A small image classifier, trained from scratch.
Training: muon at rate 0.0017, 10400 steps, held-out accuracy 68%.
Data: trained on scattered letters and digits in many colours, 48750 training examples.
Rows from block 4, named by matrix and row number. Rows with one number belong to one neuron. Each number is 500 + 50 x the weight over its row's rms, rounded and kept within 0 to 999. All counts start at 0. Numbers have three digits each.
# gate: MLP gate (model.blocks.4.mlp.gate.weight, 768x384), inputs 0-191
# fc1: MLP up (model.blocks.4.mlp.fc1.weight, 768x384), inputs 0-191
# fc2: MLP down (model.blocks.4.mlp.fc2.weight, 384x768, transposed), outputs 0-191
gate.592:534502518536486455546524453513551402533469491542580446564572425518522511475574474406534509532536492494476466431461461538538474461484358497541480448539531453518409514499352470589523536497455536444550460441520585431504429503393460533542542561504512474474596420460471523457541466463418425503485524473488462453608439513444575525492421432527547611522499462480546493549518637469476516423504576489533460472427491543542521515471493452443533569453529534472438564529435458472566528411507415509437429556460550557447533518499496465550446440599489511498545526541555463445555513469539511506
fc1.592:543530520600532472516505525541461473474482590487594461496516467558534532461521535529503465560502503447497554521474519330540465494404515492605517534449512457412564467497455554437508514472506484485537506493490468597473495417520500448488366478458552422554481413502449544509491509508528534523484500520554583448506421444491499464523473457430615517418449498495429527491453553392525507476550466503477435524449461479505484504534423640466521540408474487488480487488515496456571543504528356487477406492540569512474426542581513545492478457475511528506480438555498549515484537501401543493
fc2.592:551516424511533537542506502469555392531499480481464434552535513540494502490611515470490464497551481567506484551482520531578484460555530533414458507577481381542482556503486439538428405475480484520409577475467481522544638459544484556489465548474513449469506542467507542597517440518480539570449571568571433417490503527482480417476452524498535471445597485440535495432504445482515540449505483534493450544546491580506487439438561531510468472491534529533495494569432451466438453563535540534633489496396489533452534470495570549528510461504461487502429444528536539556444560450463458514
gate.593:483426487560488493527470553454535539508457487485483441494565530521474549543524485548484574403465476452572543482468431440478497507486495498501471480497416537523523453504530483488466486517448533587338394545462579549462457518508534544573540468460541574538457496484563570526550564502557581445532456558470547531485520563440505480602619483502474443544484401504543594445435465553558524476455470417495477455511404559495541611451476439465471557591522524469610440452533483561482447488499514440515584426441554562552574514496559529652434428439421459485495465500491457535557447510485552464
fc1.593:647439489554486471429489554472482595444467481437602487505472484613501509555524458466552491455581407492402520552479530573489630498478508564488549518565370523490549521518476544358496494498410505497428450551468516555544512475529441531574538534512512557583368478499605547533528478491399504387492441538537444459513592557415504448432503458487486479496590564568545573482498551492547536499380497522471467558448576516445487503456522464465493490416426488491432506486443505478552499501529440442453532511448525502482537510432489409569353442445459531613462518485485537527535582535560545408
fc2.593:542551475561517501400500457491530510441419522526451434511455528431451451477507553449541518538501496481587469513455564464529610479492510476514556422408506497512507525538411498423445502506539525622515497538479444542558512396445512543462541524508432598527535521450429560484495406583487483509506445510483603514479505482553555496533483532438486513456407499437581542531436489435547482520548517560562464534443475510522487478551528519597506470548525506593582445532439466577469481535535449475575556611495420519528481523484543551544490440411536486477571452409502534566528435452529484500
gate.594:509469510471573426450552511532548479460494454539528521492500409385478519487546567538463518489517485509492543494518556507528535487474448460534462470467522435502474462429552475502480518584469539476520469516489480532530502490505491411488550541469387455540439503516485476551551516446502462532502572425538483439557517557543487538414368532552531544561519528478541448449517542533468463556492504475542467497506421596493554495389552545501535544509451452537564383521473499484552400546446556428601453443494442512458534556479467425550511443471600558506523465476512593487488573538571536471
fc1.594:544499531429514511471560556477528496505528446520545490446517532537479566560512502507467531450601516492488524529636511472582525540476376554499435466467470439484452512457506382473515553508448495493511567575462490606565425513459483489469524521414403475614515489562561567514521471514444435505509450468485482527594557470519526551469395500553512502539486575538553465397530502546509491531498532479584438601476455649513481495489503500419465548530544385460506434534395492403557491550457499503532440492606449559423489609463554452548522494487618571497472437484430524516566512474584478531
fc2.594:531491457494531504411635482539498461568499525518530462552561489483480549434514450534540508486571513489419498431510408426426485570484599508487517551483483456457455431528444576491508573505460493510547513471514564467514541558437491471533433469580478416541606578574485561498498437497501478487491508547406536520484581450515477539513469451425515521526520518519559442582535620458645473433463568477426506527514447452470368540510508449536453503503510497490538473545507541570477495544514590472517458592454461431478539516447480471506490559522433600493456481641470532458553504489495542494
gate.595:574440469463549443525493473541481485538534470521567431414432553502567445544479497448498555452424487443438460521436511582484377559502429453511436426575538478532443460523496561564497388505506522542391535452519448511470434475499456562536604535491505488545492470499466460444513475460387417564542495495415458485513396542528503510537547455499411557570517485546491496493544535532546520448463475575514485421482416482399492495491526494535546555460481533475524417476590456575477541559436446492428460469527542446444513556523445429429594582580402471536497408484468572590504447504447523561
fc1.595:431549513517505536514430496459435504542514592483519556532484526473470453460618548563534494481610533502513558637467542512427524470519535428485542528482504504372508606431589428510474476413537523483509534528454451453426556530407507527460515545415468584514428417500420551473560491489516454511418510509459554470484527494405474466424501494522556572488582480566415470509516469546539485475438533514577423465435486531552509505517510540513418467566472686535504487512590488502556556581494388561521604517477540514452506457478483437577532599449508438425480452508510472527488580437507541541
fc2.595:459498474502526556470526521444492443512476470438507497518457506533486569425404553552537515503432526471534448544472558446508580487506429552463438452417552520448405518487478455451493453490500490622596445400599516500480553478420445508658526531546494439412553563487472397473488556490558451462545509527514567471489582529526343526538435509550491540444459585498476472527472439500535459419461468450588564498570436462423480433489456544530509624489523472426525512439511523473446511492445495447559544528491536628535462475456422559553488502486463441458526588523539477558536580454473584476
gate.596:599532483495484516482534482338431459462495443494472465416477454490490536582426443494498428424496522493464589465515413484626553454524416550489444513493542514447527597559413431553559517606436581549461545509496489516534501497452490501528530460494447545385441479526463517446571549541414495554556522529524558555512530467529510492482516559521525489565451499488512434490493493539528450462533494471516469581516513544454523558485516523563521469530394479490529480471530593579543467484419524355494585561512520433495540562439564461534511506482545467571456541536519464424440548470437426502
fc1.596:587416471517533596501452472439449489457502497585471468582497574555507492491443448496470418467512531443564484431480529513530535469455442556533512457504601556529510616591396405521484468559461472536459518491562544523561568516487489525465514431504466535432451498431489423594516539510481505484554519655477577535524478465522438526458634444534570498571511520493496506490436525516467427472484494446464454515505426467362459454486467560591419594514485468449503462556502542546476460511561583454439584559503511419582553578585570523472487471399433522518564440475561485492554463557476480539
fc2.596:526531564466441545463555448454517445562492469526457449532582519424459400472525463484500548433513553510479472409499546501588526471561530458475401549526497520529521527495583666477510509469531552436454471566451418453454481541502494584491543464579554509470485555459472494435495505480485519433467495488555524463531496406550464423473425456478497479505519570496505445557472468456428518424497448490427543405494427461583498523529581366454516483469514498459456442476522509528476521495474484485589446461451505513421421551446374491464527483608565547530463575447579481590519505496523483456
gate.597:542490450473547472418475459471482464528496523541511556615437469529607485549459501470444635526547441454512407493437486480527578480436565475516527435384509570515524441476549479490483532521461517509573555527534436508529484449550450449549446505482522499583536491554502539462509521500548482447484507459513458534505517619465495560473458516434481554609514532544568473470505589559434483511487477422530448475501390488460522409447497559515544545556516368598499491472437519387581508375482456606502461466424529480536567551464435557486435492593556469534480438400587499532530399558577447544
fc1.597:462509578533477582503529488463500549493464484355497452448480416444403513504574429523516465498480580462457598536486405510485528482460503489464532554562527574447529515469548582540544556505515576534425531558456533570438517543497559535514509629504510485439427521535482484499477586498389475542474488478436501508522429446397552447512496457478574524442425414528483458560495515477533496570516535544378560551553539499504520514557500402503446501507541474532526516549467493556491500524536495472520516436523614468414526503544537538506462540497438472445534475597503593550419557546412509408
fc2.597:461408574507596430558495559557537533464514475461492550491517434504498465499431439464560512489486418552496483490469565433526531529534542562564507530531507519517500550541528473431485453506500533416566531452511388445436527562498482571637521483493433467487438513568509401450558514482518461521528524506569552502440527486528516550571492424485334470571483473560511478528475508452508513510526515556486467554602483456538508523506648431515529500477443424508528433467483424540362563547494509500450499463404460543506536468517453446470489397514506555532492535438503499516452538492560508455
gate.598:551502459510440509453494566576477500519538527517434535440526507523472532527437516507487549552507570514481404486447485460426372496453542563515506447560550482519453483462465589443442519407527529507472528403560375529500377494478524593473517524571548476507438522455489537500549549564574584571530471439568428500546508460482483439505546620488458432498456524510471540487557588453560579542416502575460517611464531530535424481513578492525425646573431485489462519493523468429471517512496534510519487434554406580510527441433537423548519577579501542508547519571496520452536528530578499456
fc1.598:546534523451442506425510534494441601541459538532421547564474418474540496513508431470473502595477475519529456566516421499486494532418488523483550574443555489523471532438559443434491568516554559569520390493466374569548445506533535493531572510517511579578509534528472471494540553482564460395481518379657561463446553559499433453501579470506492473487460477591523476516541575482540550418537564468588406561556448554419515516527490574464526631503473491426495559491567518553477569463537539438424528449489468583438557490504431517559523496541459456578570515559466491352515533507509456475
fc2.598:467509517456609475548458492459475429516442513410538475484588579497498482447490536500498550519457526564583441443536581487485455501549556573531567476444461507460484486458550502435428534503546393540538418526543516453496537457528586470515476520540455542510493440501493452476446514527577527564465585384492556514451437463515453373512526472543488463506431505467527425447454497468492364536390462471426487554529448403600498520493541474461487448541577567511556517513393539591496540558461400559546530573503479483597506497517513502497513610445533529510570448545473558511569454397471584506
gate.599:575530473524459504481486479515464535524514582495415530525442526443521449481391546433557494474516456475529445492537531548470496548480477516468527493466549567550425508511508465451560546496497476464439512475617534365488473458474524523509481616455544507544416470391450423543578542445525555546511443398454469449434516446434477554487455503456582461520549499434456424456519429447499504506465589530583429595514468552462504506520519614489466536439546466455453479332568457480456496470478466632507516494499507519547502532538621548467521516502573502488508540459563564599447590541497462350
fc1.599:438471490457488425477559520590508523490481552561492470496568505529499472488475502476528601484533439526582458577501495527535419507500445564555424567485521519535494396530454506544479433512488491449447402497588523485549410513478439413511529531434398457594481603489546599564502544370422407528451443493462514460468546495611469475412488515563530549475471449495498461575531503468509504534474429502454449577443482544632541574562479550471520489551511516560477531450515503520461516558587598569507464403556546549425528517397471551494473475491428407536507556415399564564516526565528454527
fc2.599:471519444501597448548499508437500473491513447485573544554484421485470485493485544454512471463486504480443466494521447538525481509406518477504504515411444571548531568502590459563491519439466493537435524431461591546471455613510428567475484558484436469439422531500426553540448461530496587491489555528490420559490569458400584440603529520446555501507538492460479462454386574597570511505551496500545478540514459443553481533453434560562461558630479594585481448439488569451394611489524382510511497532377458502509509512533533511559556451401445552475438525497462492592505434562434515504
gate.600:496511436449539536528468599502446480442454587562457609502487525465563443492450579498475531522505554523469491442484513558569491437465489543502543485602544557525480503437513509583465534580530524455535532529530531488509455536535455448490519385555555440501560465412511502501471464542482481517379547548457605440484481428510471582527380482494503564497473413524478566465347571542552504511429546515446627410452449573582540456551476541554515579543389445405414482511476538568449501559512533471543522431548526454507584465464449483534499489557515537574386541448353429487497479540526598529
fc1.600:474522505478404492419484470446439532540499568555505517478498551439588545596429491441471518539464591541546439564515493568457488536525480558491575504426502429459461478478460581483523490474485525519554397518500471517562398457501494461523519401500386580474447602565508553564487540525557470469543515585414458470450523487543487404522561544487431494475544540504534379510370567493508584522575433456460507454527394488518354473405494602499584539477562400525526601500523501552457452544504464465472521563499510451475449544575457463547443555483497428505575516510511491477438536534454475469
fc2.600:521435478550503527479459484470453484505478530508508446538500537520488418476436470557499530473504419498527511575526554526518491555584543458401402504456596522601444576530505478479472573555484513455475571568544486543559455546503500496501482363575551508487520458430528498474551524491512508551473486433468551436571519482472555564499490431475527566509417441421502489491452407481533469526480585495503458564568491569433431503560533541393477454533466524441561392454487519601440590500508556473560487432465515459576525535449506546532485509578422508500451504407560518474538473547565496509
gate.601:551457514548578509522497401463544509450414506472442481530542462441551519461577403501467465458485524514527441497413397475604580484532482534417516489402514460488473436474451562514554425568520545507526513461472477481404414443569541583397441477481460575511540484434416472485613520570523457570506484462486465516528473523441522433443603462394479467442488520623496464413594515464475572538472511480557415506470464501403420496503487504567524586614519495359468414625524483528516557557450538575531498535524494516453502524478416453480410528476455507514544527471595496522446513571535464578
fc1.601:507548493490517494480448553482450508385536534533527502380431464503478411609512528467440444590506458437435487434560469547555447572513547457433574488468571487440607395549570473417563532517512430498536450544534486454537552485564581446559452451554599410544517513539495460507526534486476478475547595643518477468487533466604570484504555534477454432539461461459450503492429517446527537559491422522419502489570478429453524511484496588538473438480501501516407540503507512436468428481438496543530510423518561358642542482472437498517536512453480594474474475582500447479504510439490492481
fc2.601:575486508474544514510487536398485540495540444476460438538560399542472549465424545497493478456497509475558520648582512515635488525380472417469509485512473526521524512547508550477546573557450401489399512515402466524538512534510496597428449438494511517446534542440539508486539524489420460421480510477503528543453480472405466461536548509486481587480510573576390460507561466579511433496418501560568469441486590475463484478566528471565467436444587391522554476522419512511528491497530542513524461462510454502540502479529546531480565562562483382439518559467457528449468447520456523550
gate.602:499556555467520567505520506426509507583429433445478515509528565432542489491516464437460541454485526499501458591437462442517506508480525489546528540418479477399432405444508516477490515536422430461561579523431582520386440447473486435526543497456499463526521515554487541581432440508488370494531501457509552535455486503557505532517514474530413510537461529498449577477621487493595540535555539533490547502449555552475508518597564573423476545503566556532448481459541547530551526445461545422559440545609548476556549491459477486568482597514490482485527417454495579483437437531514571448
fc1.602:524465459524463458509460504557526564476543600508562530363484559534459525531429559530499497530505485508483481462579586555446477466513474383399541438636484539576528505462454544519541488521487518472426458499449577497517496550441425521566520559484426503424569542447425493469607510527505586496466526459483496452608554506435487540378438487560532447440519407524533470491447544510515505501418477448477410572518536459496484551495436474584509538480559517552549585615460441591423533575445454467438541440447493512433503492650421487545523438446528481530533594492468469523502471472513500555
fc2.602:456535518574497504471480595478411501448545416450442478558600454552482565548575567434461568471459490558535529529483538404484554406504500443481455544443413525510540468514511550505507463490564544571520426596503523588541503515495379460509517485529511610521475527576446516422464400569524541480522493512483660567449440555486509529486519385482486478538412527509463536500428467531499550491502456422508503475529476426607546516533479558465431502524501474440496521628496385546503552467487523522566520469492555554559504434476494548428378528415429557467500541464466400531405505468484556560